Weights of a small image classifier: 32-pixel images.
Rows from block 4 of a small image classifier, named by matrix and row number. Rows with one number belong to one channel. Each number is 128 + 32 x the weight over its row's rms, rounded and kept within 0 to 255. All counts start at 0. Numbers have three digits each.
Before each channel's rows are labels from the 100 images, of 14976, where the channel reaches its highest value: "strongest on" is what is common among them. Only what is clearly more common there than usual is listed. The data: rendered roads seen from a driver's seat, with toy cars, trees and houses. In brackets: how many of the 100.
# convs0: first 3x3 conv (model.blocks.4.convs.0.weight, 192x192x3x3, each kernel summed), inputs 0-95
# convs1: second 3x3 conv (model.blocks.4.convs.1.weight, 192x192x3x3, transposed, each kernel summed), outputs 0-95

strongest on: car (84)
convs0.46:170096097139194137143112102119095121197108153092085147184122098115145158118143117050098122077129159080111145136212086147124101120082126097051084135158116131093122138107045155156128089091150140135145128095129122119180147143097110111133128132159119137137143194107125133163101138145132085094
convs1.46:124187149130104137106102109070098084141119150093205155099115059109087102110122114140114167108182119155085146092094103157134099101109094108101122113116093158121152120140097111122122118117136075119109070134069131158113099103083131077135044074071098121160154138112099191091128121116130061116

strongest on: straight (74); crossing stripes (52); vehicles: zero (42)
convs0.128:119095089113095102119114092102087095123104095111124092114117115106066088156093097123109092140099087106103122107079089074127134124125077094142102127115105073114072091099117124068103084112106113097121094108105083124093075085088095112099084137114077097111133134096126092146139067107051106106
convs1.128:162087160088101189101108143111153166160145170110104145144164117148155133110159093138134111119073170120138163091110156141035143108116100122096176157126169120098149104169089119064085122107124141116074182167115056095148142146109105105121168199113133187107106196126126093192121143117100135124

strongest on: bends left (88); crossing stripes (75); vehicles: zero (45)
convs0.105:086092118089132134119137091105112083145152131148084111090105136116091168167064164123100157094153147116077092091146070108150113085120134072137057141152103126084132134134161085076155094103141124073110159082097099136147188108174170101100080120094120104133114126108147162082089088120123106169
convs1.105:160040140109115162089111188131162106137145166055100111140160143113143101104083166124077134117140122094115080125185104103022096075144061111141109095177111180136142172154094087089232079123064107154091111147097092135115133161115162079106135142078139125095082165128147139130147156134123139130

strongest on: straight (78)
convs0.190:106134130118130162130123100135106070113105111113148110099102121186098098060110161100100123089142101068071107063079122126086118089078061176102132137109121168081175084048123133112133143203156139094125098066100089104065135092077136080138098154131125088131152135099157142099081135085113115124
convs1.190:126154155109135122071156105103065158098108080112109111090068131131146134107123117127060115109140128198131088122102107166079108103100137098108110110059186185144106137102105116123184129200105176138085146169105139106125149123142110148086161135097167069122140096151089152065134109154093119116

strongest on: car (89); vehicles: two (68)
convs0.164:131117130119067104131099118102129072153120144161156044121160103163067108122117128157106142167079111096106104075076154081148151131193122105155131148098101091089108129125154116151094107123110148122168144064068131124110083109062141107120155183091183106137203175116128071053104112110115137109
convs1.164:116133181116098076110149197080122120143182150148141180106085131146134116129129105097146174069138076163066144156059123163157161135154145181115146120168161159119179124087064109125135107182124070155182125102123126097060070080132169134184091131139112126158082118180143097162122099139152119071

strongest on: bends right (98); vehicles: zero (52)
convs0.70:079130136133163165156096102151105085096092077091100121103160056093144125077051195186097136166146142101093141096105119136138072153154130099157129076050130154132162060182120106115073154128177135113097121078135138095138124108110085096111074138073156079144102095161165155100058125100131126083
convs1.70:131133110142114131109156107106029143080094118118088117097142110132101149135098112155090139141121092239141099157103123116058155092120117116104090091092205127121117175075131131133200178134085092124119096123082171086186117131154125068129127165080138090154131165118106144059100139143136093083

strongest on: bends left (83); crossing stripes (64); vehicles: zero (40)
convs0.16:160105111157119062120073103102069081131063146084055141118170073114071152096052093130084117122121150116143114111100078091155068124129109098120131192161095120108133078099109095111100120120101099146130135095130059123112121056089145098120109153097091114164144154098080168089110135118124121110
convs1.16:069097138115080212145163150102107131084118167175123113153141205102113138142124087135096138142115133138092156132125184158062155121177059149141071149138123157094117132170136142111120126137124131143128162132123150171164130176187119140158079145094096139144151172138138117126092098091128060147

strongest on: straight (60); double yellow line (58); crossing stripes (55); vehicles: zero (30)
convs0.133:148129133137127107094083156139128101098084113151160155128177118114135121115130122133120123109075100185143116141154126110131160175155136180187230112134147099135142143148156126115114136063124143239137132176135117138084077126123127121174132098106168147148104109098103147115138070126070116095
convs1.133:108078112137078154132130115131062109162068185134075157115088081137108093099135076061155104085078134165128139120104101170115120088132077094113166155134169093081098095112118098136112121141098067129139129110120109081139137151085083094100104189082122119092100124143082111073115105107108102141

strongest on: straight (94); double yellow line (58); vehicles: zero (35)
convs0.148:127141164094132150137171105149103117129182137169169188143141170137119126178182119164127115136168115157178131101106161161132246099182109120131121143147089169123094145155113132135194138134099126092134089166096080087096104104117130186106123148174137206132138127165117110104198119128111154129
convs1.148:123103147103090147097144099132130096149104112099084122116127050092179129162107071138075084101089136142114116087119164092120148085094104082109096089109114127124128153093109111099199048126099091136108113162060161048131150150120110107084094101104125144141111090136068143079114093112098107075

strongest on: bends left (75); vehicles: two (67)
convs0.125:144131122078090085120124118079160168117149143101066111107113107061077121074093151093056153081136137058136103081136093085111070075113094122071102118076119127153115125072143075102114137118166142091110155068141097121141136080106111100155151088099124082091098117099120137135095162106179127099
convs1.125:144138066109105137149097073105124132060161114129106099128087192143121113111129175114112135128096145093157131182150118144149116116104133160083120099136113239118097146156124168115073198135144107104154117123173130124138147174131124128187142111108126084138176124087189069120145164079146113140

strongest on: bends right (71)
convs0.177:096146137103194108124106151162125098119135121116133221104155090096200146101110157140131124122134164139081110168123117146121112180165137184147173137176194122120068150123152103116137188102098120159113103175097099113136132088106104156190110141115157134162132125162128112198156146106146155102
convs1.177:119143099143090147116120118148055090117079120126133075092114086106154138111120076109123147119128082190107104073101109116082134101098101070121124115077176076086108166088110105128135131109093067110090072114086134094163124102082107084093088143113111122150106112119077120033117082109157099090

strongest on: car (86)
convs0.101:111125115130175103111152123161107151176111108136156205176098168164175148095136116096162126099103145123145123176129125238108148142106143092145123079150142113172113122174137130175111100125105170145115147103154138152176113149154114132125129098134136137160115107179111140198156103132122113164
convs1.101:101089101156105124087081100128105099117086100137130084085106099090108105116156134137098101102143112092103143123090128128167100124116094066052118083083106141128111173124109069082169098175105050103092136087100095080115116080096066102114099075047116120139161088103093141046114094124114077111

strongest on: truck (88)
convs0.110:130127091094180075116120145125109098147153121058090182124154063130147179075136166158145194151150198101141107135153185161135095138132121128124128137167163185171108105138132113109120151096080176113069200128102090083159178117103136118127138095122116133206077084140133142084125128112150146093
convs1.110:127095094077096148095134137162052159150158187095128150119143122134107103155150081101187141144107137173158108126157096101049173084128084076197168170138159113126080147090112069116138109149118110145134123128109080094106127100156093145102126160087136118136131117141063097114151080142115149106

strongest on: bends left (64)
convs0.52:124143057102106087099070139069134103079123104124120084105129138097096067140089119150093092131103067116096112092051106079127130100153093128125128174041087060104110132146164038081103097132086129142124107121092086143100028101118160118131112132126111080164158132133094073113116127128107125167
convs1.52:158102096080077144129105161168083158137131188120100129156073127088105100139140116159159165130102164156098133142159185116072108094149080054095194160115132136135162121080087141075152102140058181140139206064143117111196186137123076135170102149088146108154104140117144075219140123154125140108

strongest on: car (95); vehicles: two (69)
convs0.145:105104146145141168131118101178167122100092126131122061120157125146097105091123113151129070121093095127154146140110169100144187117174096107142118109181060116138150098114138157182076107083163104134130110130130208072114101144100108125106096094137145137119077072137127097160136105146087177113
convs1.145:105128152091129096102123179098132104137117087152110155125151076088123077164139098126134130086097134163089140121071185129175131092108120115085166156071130076105145087106110156180113121136102088146136119089092162079132064125114138108120117149162147100196098109132096128143073081105095142085

strongest on: truck (83)
convs0.21:198129104117123078122080133100185130096042080131111111149151127084090072146110076136097060142082087128143139135077109081099152104117061129082133110056032044125148114154099067133083123112122064144111051114102122127088070126103129114116081104120129126109141131114157084112101120123081116115
convs1.21:143114100144077082116126147107149133110108067114078153170106077131138058105121133123095136098113115140087140122080201158151099101109090092144131114093086084123222143105129180138142164139098154153133142095072163136165102132120108123178088089106114073138149118132114125145094108135067117114

strongest on: bends left (100); vehicles: zero (47)
convs0.118:129116131122103136162109124124098077111141090095139051086118106116111122132184166128102154125142112110092111068117104121095113079122124095104116190134091105121122123115138074116174114133136129075113193079085075176146157077115153104106125137115100113093160156106144127088107092105077121137
convs1.118:105061150106115187101093141149146110059126120141136083166126182104087117102100134154099126164124113068112161119158081088081092130152054127086112101152139174132097121146145080064174133123110113086110154165149128140138146178104102171112066129083119154143064116045116134138143140110121099129

strongest on: double yellow line (53); crossing stripes (51); vehicles: zero (36)
convs0.170:157114081124151127103121130093094082088104061065157111079150102097092123119118075117173147162127132098123129134116140158108141130127127120125100105128133171127082147164080110080101119136122177093098150142137060120159161084162173134084171105129102109161115107151104130131129130105111125129
convs1.170:162081148067121141111145117128126163115097124095125114117191079105148131136137108103145118081087121104138131082088186099054142122123060122066202131146132093125137109132087125098155078095082129127090129133080100086119079139103049049121145163086139123130113107141104137098084094139101117056

strongest on: straight (90); vehicles: zero (35)
convs0.63:135176127092111063083128110068173113058117094138132148097093162105137078161146095151183116157112089138112140163103115184097152144153095136109109133062175094099092131182152061111114166141136147121081106145107129158121085086180156159155104094123169166108084082163046109105184109102104155176
convs1.63:132101136110113145115159071116124128141099130124096121102097092106174126134099079158034065145075145163105104129153130131077171086085094095123094100102156147112120158122133092105178086103081123153117125169120134074144093168132088077117139089080151109156095093109072125081115099133121092056

strongest on: bends left (68)
convs0.109:101043154087151134143115082136100125124135143115112089092185099138104171105106108112070124131113141104123107120168115139122146097089122083082083166174123122098104128095092175140135111059164140105105151082149107099109150099119178108073129055123111091151069105143125124143137071144098122110
convs1.109:151120184095112115114140134146167122106166104084090132101096170122079161202111166115079125183131149096159107138101061110134102091126126130129144160155076185150152227159171086168165127130187107131088104209095156138154139140110170101124039104087097161085101128105099160120098091091098114157

strongest on: car (93)
convs0.32:087128136158110133139088105115133095102064121101060133156098086139127129107081078061097104071097152057114124130111057085097105097088103128063095087112123085082086067101052164172093087113184134142144124114094173115138145138117100081092139082088084110082095090110106107108087171109139108103
convs1.32:132084158122112064107126123060103114107149081120184159115099096108069109111127094139127125169112149135079148103123108149144147111092150103117137148098112175111130142167102101164081136132059110144109088128082179136135099068107175085081066081125057134122109158116109190107103140111089120144

strongest on: truck (93); vehicles: two (71)
convs0.155:130103076092126125120102150109154104092105055089099137061107073109071129111120153166083174169077111129155149127119149106122112104130077099083039119063115132173086095127094152114120143075130184091104142137132123121139113107092085141140107084112111124148100087138110153085104105088083131050
convs1.155:157090078138127165114158166133115132105170124150153128137120131142086104092128089110145077131098187131177158145133065144113194121128149117133144150069119122153091160152131127062183160151082140225148143078143168123158183117075133103090138150079076130116216080139083106091077110098072140090

strongest on: straight (94); vehicles: zero (58); crossing stripes (52)
convs0.28:083074110100121122104160144109126148103125131151138145124130156152084078195156113135151141155102040184108133099129141163120158117124123105134106113115099117108169119186103105101150104080185144133097050133149126175112069120157164154135061082154068158118110098133130110169149062112053147139
convs1.28:185120111073091145147098123132138114149117121145077132143136094138180101136140108167102117121091197104106113111087091084105146124110092118076129105127129082112163111051126126122120111090131131093149169149113144125171093117083086097084116121104094144132112127098054118078120142082092075107

strongest on: truck (92)
convs0.151:118126119136138121101101134113113115179095122102088119137215077145085120150088110079113062061116100186155130094106109061128137134099165128160115108151069095139151112107139150118096144087116078116095070169081106116086070098134150134097088097112106103085107091091133106114131124130150098091
convs1.151:113107146097159123128143096076129116204130066114116121085086101211125120111134128145177164142134111168061114117077143150093078119132151087175113106125073114085154111144115094168118116130120118085121102115128213152085102091147182104149132085124078133097172083106133120107107086086135170163

strongest on: car (93); bends left (68)
convs0.124:133085124147113096127101142096132133172065134160096099161142143135171132142061116056134053116080138074131111170118074117113068129047133139070121121104087079158108107160095113147117101137136081148107106138096141084163135164146102093106131101097084074099113116073121129084131146121147079125
convs1.124:106128109154123099102148070092100137114113072109123161162116088082133094122134125129097105143120070120073108082109215175148078110113112103095122117115053129157210123123083144124092150119055138110092117115083150124154116094117121095110096075157125126125115135150132118100099101091096125108

strongest on: bends left (61)
convs0.157:124052124149167145177123090158083115209095150097127112090162107138083146119117136070093105083158151144133138085170091076122108093059172105088099174198074149121212158073111132123128126110178107101136158147103137099187153109122181118099096160158105062121148168099193141146078126111157109147
convs1.157:090156111055053120092141121119113126137140123076122155092114139103123109111145132119119122100090052125092107093080083209132132109142125124133124076150094220104143160159119094140105086136202098087077094133139152128134129085102114108123139093113139116136119097108162098122142072093122082131

strongest on: straight (97); vehicles: zero (54)
convs0.40:063141168111122114125051092123109067115147123091090099120156071063163134095148082111151130093121131103110085170165107089088090164101166149121148122163188111133120064072118111113110156057147107159142104145140111136180146115105137137069128162112109144155163181162107075104183118112111132099
convs1.40:098132171091038173121088192108133128151100135108187134130153061115132076135125079083158072125111092191143095080121130093079113089108121089043106172127155126122115147085116072124079090163087089126082133097066104060130152130082077114093146165154129143083120118060076084049120072116078086141